{"arch": "crnn", "model": "sound classifier", "dataset": "simulated sounds of rotating machines with and without faults", "train_examples": 39062, "n_mels": 80, "hop_length": 160, "input": "log_mel", "spec_augment": false, "win_length": 400, "targets": ["machine", "speed change"], "num_classes": [8, 3], "norm": "layernorm", "activation": "relu", "depths": [1, 1, 1], "kernel_size": 5, "stem": "single", "widths": [192, 240, 288], "rnn_width": 192, "rnn": "gru", "bidirectional": true, "rnn_residual": false, "rnn_layers": 4, "loss": "cross_entropy", "optimizer": "soap", "beta2": 0.95, "lr": 0.0027, "beta1": 0.9, "shampoo_beta": 0.95, "eps": 1e-08, "precondition_frequency": 50, "max_precond_dim": 1536, "merge_dims": true, "one_sided": false, "adamw_lr_other_params": 0.0029, "grad_clip": 5.0, "steps": 2700, "batch_size": 64, "epochs": 4.4, "lr_schedule": "cosine", "final_lr_fraction": 0.05, "warmup_steps": 270, "weight_decay": 0.4, "adamw_weight_decay_other_params": 0.05}
Rows from block 2 of a small sound classifier, named by matrix and row number. Each number is 128 + 32 x the weight over its row's rms, rounded and kept within 0 to 255. All counts start at 0. Numbers have three digits each.
After each channel's rows are labels from the 100 clips, of 14976, where the channel reaches its highest value: "strongest on" is what is common among them; "loudest" is the band of the loudest frequency at the time of the peak. Only what is clearly more common there than usual is listed. The data: simulated sounds of rotating machines with and without faults.
# conv: width-5 conv, stride 2 (model.blocks.2.conv.weight, 288x240x5, each kernel summed), inputs 0-119

conv.110:172167129181155164116109104128098190145084154157115132115124139088134106075112102151137144135130094168151084100116156115100107089105100078178132059131151098203130068117083111073129145100147172137141138097082092119119137130133138091101089129114110147079109079117089124126079130155174164095043147117150152119101128105125067167117163123117139148123109225151144134
strongest on: conveyor; fan
loudest: 1000 to 2000 Hz

conv.261:110146161114125127108142139124126132086049146122097103130126112087111136129136186115074061131131153168121114123166055148133112089157130149126144108069119144094104093191076075126152134142100129133161093114124164138108115131127128128092157082129142053131063106101162120177106113149084106107125158113086109094172093151078130171178113094120175232167121123096127088
strongest on: thin (high-pass); fan; pump
loudest: 1000 to 2000 Hz; 500 to 1000 Hz

conv.1:012125135142135111121147110096119094129108155160140073114134145108142082141125167120138133174069200136093145113105141119108153128163073130127121112164132138134116089146197154108155166126176140139086139105100141079100065109116062079123124210146115131073188152151129155136126094084115176186059103112143189121185135143125136195157092092160106151081135100122115130
strongest on: speed: slow; conveyor; pump
loudest: 1000 to 2000 Hz; 500 to 1000 Hz

conv.67:077172051138139166143077142166140142091122170124150099084120100150142140107115108153183115140127141123157106161127095169164094105128120193189138077094077139125127085160107153110127088091170129121085129169118065125193149146179163117155109138150138171104121102137156137114178113142125099168155144072107129134134172133132171165128115096115137190106146099106175145
strongest on: compressor; speed: slow
loudest: 2000 to 4000 Hz

conv.200:114111166138054127145142126118156100116139110103100163145174125073088079128143138127148098115195112150144146116157093114160068145102154124093152079129080064117129078107124086128106131112118063098161139099195101114144139053160141107088118138113115094168041117154039138143165126097132110099133117164126081116125133110090165161134205174146123148128123147134116139
strongest on: speed: fast; pump; imbalance; rattle
loudest: 500 to 1000 Hz

conv.138:149092102087097102109135152156132165189139166126146135097104126128155187087189104120094178068125178157071117112194036138084125102095134131114143153166082088132120163157109124068141097133157177069122131129194073112122155089090164131169151117129154193131091111113103178071120134137143145157127154139123161123129160094136085157129112143135089168170078195100149154
strongest on: conveyor; pump
loudest: 1000 to 2000 Hz

conv.262:142170154071187115141103147115112175116121126161127063095143155134147110136206124101097198172096150184087109182035121108114102145151144167115140157121098120131135123141126139166116077126113151120151106165109162144103123045107177100157085094089130163109099147153089156152151145119098101159142178081139115100162089107094088128142156117117160087157085145075124104
strongest on: pump
loudest: 250 to 500 Hz

conv.107:111117171133168041107126086127121190136154189120161105110118167176099100096115119190120146157115137138114146151124114102136130107139134101179144150141151116179073145097143103069100133158228147166068137147128113064181116155084162138089197132162139121142232122119112156105121140161136112156094150134130106104119111119106118074079072101169087119132108129165097144
strongest on: pump
loudest: 500 to 1000 Hz

conv.252:138144097169093136095126129122133163134132109096077138127160063116110115177139119163179070090191137090145106066160050120146128129079139198087134107136114082144105168098167116133113118157099143100132168127174123116145163122188111113078114076131119137233112089115138120141121104140099166142177113168081132122137148081159132123101192183135166119152143144143168196
strongest on: speed: fast; pump; piston engine
loudest: 250 to 500 Hz

conv.139:139092172092138134099164078137149154088156147106149124107174159107117125114241134117113142145218120095093138119085170080151090104172106136148107139150131124075159160142111187099150108104074114116148156152142104117082095170138102175059114102155133137166101149142100201144131099163165139128126069173116157154117084107098093143126097147080169207105069144127114117
strongest on: rattle; compressor; pump
loudest: 500 to 1000 Hz

conv.8:139103117186109166092112140089117157120118103166123092104149132120137130204142056138142098129145121134114177021043140120154164140110125135122105137125185120129125120175141177094126064094111160096134191151079133105077131142137136148158154090122107169056131144131134130108132176042108168142145158144165112114089146127163074128080106107110184140085114135135130094
strongest on: conveyor; grinding
loudest: 1000 to 2000 Hz

conv.128:126176184173107143118139070122093088082105122119161085109142085101120183113089149130102162137167129122128103103096139151099154117120140162129145108109132157076206128121095113120144101152057152144069111165116051145067140046112105103090144109092182113159083098155107159150087120138175104146147131152088112082147124131153099139133094204123135142058132110177127107
strongest on: pump
loudest: 500 to 1000 Hz

conv.281:127150157111133154125166158107143207164142117127116091112113110077124075104172163135159121154143126102121160168136093114091073118132082175085165136136101111140105138167169115109107152151148112158094093096064083156114133097122168108151191115156099069088121112113125127087129076115166182089062139135094114186141162197159113038114122107139142148121095049186142132
strongest on: compressor
loudest: 2000 to 4000 Hz

conv.286:113160150084099159150134099125032104097093141161088152150106102127190147218190169100119086093130153157197121196105160158106132181126163138157125111148086132098103141132134144128128119139140133118141137091106172164145154155169088104216139183108108108186123080099142196128147094129162150152091105111086123144095100099168092136113106114151125059140110119171150106
strongest on: speed: slow; pump; fan
loudest: 500 to 1000 Hz

conv.175:058143102134115097115180132139171162132122148092114235132121076130109110117171105102108092135106129133071155181093109141137121134096156104122124135107033158102087090127148118102113127142168140187198137124141130088183127139122119114076134152176163079145144192196173139127099127165093125158134076141138136161131145215203145131107129145127150107111148154127145130
strongest on: reverberation; text has "room"; text has "reverberant"; conveyor
loudest: 1000 to 2000 Hz

conv.120:077133129146166119130170120103129111119093110213160130130106136189171122101091087102087133115101189090102109128169141125175137114122100132130176105126104187112169116135159101170168136111131114149072145115132130097114118193110132096116114132112166220055243124114109130149138121111140156147089060077134187036120141087105088196106113112139092204127165107120127112
strongest on: speed: fast; pump; state: normal
loudest: 500 to 1000 Hz; 250 to 500 Hz

conv.34:166107081118150151147137175189102082175080095153112107124127103072090140131211172110100122114160145161127154145147116138109136089167145161132117109175102119066127155129166165129127153057084124075137150120106103102119098248133120098069100113099144182135141097077090166192127118121124116076083045173106153112138162150133125052132104116098103130131133115108075112
strongest on: turbine; speed: fast; thin (high-pass)
loudest: 2000 to 4000 Hz

conv.89:120108096146150150120076153113107067182180089152089163141161088167155152151188091156125152104154115140084113169105134131108129148168161137132099145103143132126112174139186111173168193135177169153140138133100072127103127132135079140107159118179164030134091130139126116141120161114093170154198119110064096121128191095152162145108164145111111141187131093147136097
strongest on: fan; grinding
loudest: 1000 to 2000 Hz

conv.284:130113063112112137145159111146127105086130151121113140128121109125137160132200110148118108097094116177143083135083138211133114184138157216161080102080086148160042149135126084114164161113123166120134081103121141185105144104175148136136126109110135136082156147081125154135060083151114088170125142175100090165108227180134099115102145122170086133124107163110131132
strongest on: gearbox
loudest: 1000 to 2000 Hz

conv.180:171134108111141153093097127099142132124100073144098137130144072185179133077109127127074133130089077075124154143144108108134172105130133105125136101102169143138082143129149115161099137110127158106142147148160188134201107116184164135091118152083131142136128103141097147057121142160099108141112107124155175132150158122106093077058095107135124153200124115177184134
strongest on: gearbox
loudest: 500 to 1000 Hz

conv.70:119111130106136092148105074139118130123124171170122105075097118139124171136128119095166151177135086136140113170152076101152122120144079154153143144120116167117174108186134155162140119108073162102164158135174181145131133159125121079148080151168076117108099135132097134113194165149116104087055118110076169106121136121124112120086165145080125107102125144222097161
strongest on: turbine; speed: fast; rattle
loudest: 2000 to 4000 Hz; 250 to 500 Hz

conv.131:163121108127159186161135153142186085091118121151173156143207063074078144148136173120138148137108121184086066150101153168120099159084124138097133095176080146150116118060141138142084100139089113056155165107105161109127140162171095105092112149092159117168155084090093143129158170131120054140166157028109120117106076130175159150181128136149155154108088135119096161
strongest on: fan; turbine
loudest: 250 to 500 Hz

conv.77:170092147139117127160099107125150142166104100062092112097111110107114162153169095144130118118131162085152176079159130117112132109123128138118112129129161075152093155130086151167121079185124126076070143117117082103132162145145126124167127150153141119179176122090136147152131117126140118182172118112164200162149107067121176158112129217086133106122160171130104176
strongest on: pump; speed: fast
loudest: 500 to 1000 Hz

conv.142:154177187106108088112094107104070155130122156109066185101082141111068152154106163135123111127160166149115153135123102111133160099126092148101109130130091115208118139102114134168104145125179137123150136143112117140166100052103153144103128103143105115202130097113156171131140098162130147192138145094149113109115110170173127122140117110128146095165091097212136127
strongest on: conveyor
loudest: 250 to 500 Hz

conv.64:129128137068084099157114114103132109124131117128129163127102099093123104180084122097140182143161126152164092140094112120142151119193157177188087090103112160162145108074127136122109192126166083116118146147086106109124096110124167154113106103141159126150144144136062123127119182099107115137101135140127091101100117144057107178091145089080148105120098105145132000
strongest on: conveyor
loudest: 250 to 500 Hz

conv.150:126120206130091119149210142165121136084142093203172130176126117118067087172163116088095140166140174149177169100115181178050137152170120100117127123146153116205156138222133153139139131117076180102089104160095154117133103100126070071117121144106088143142114059157054143124135104103129060185158142214173128176112132133137120108152123149141127091164108141149143092
strongest on: fan; turbine
loudest: 250 to 500 Hz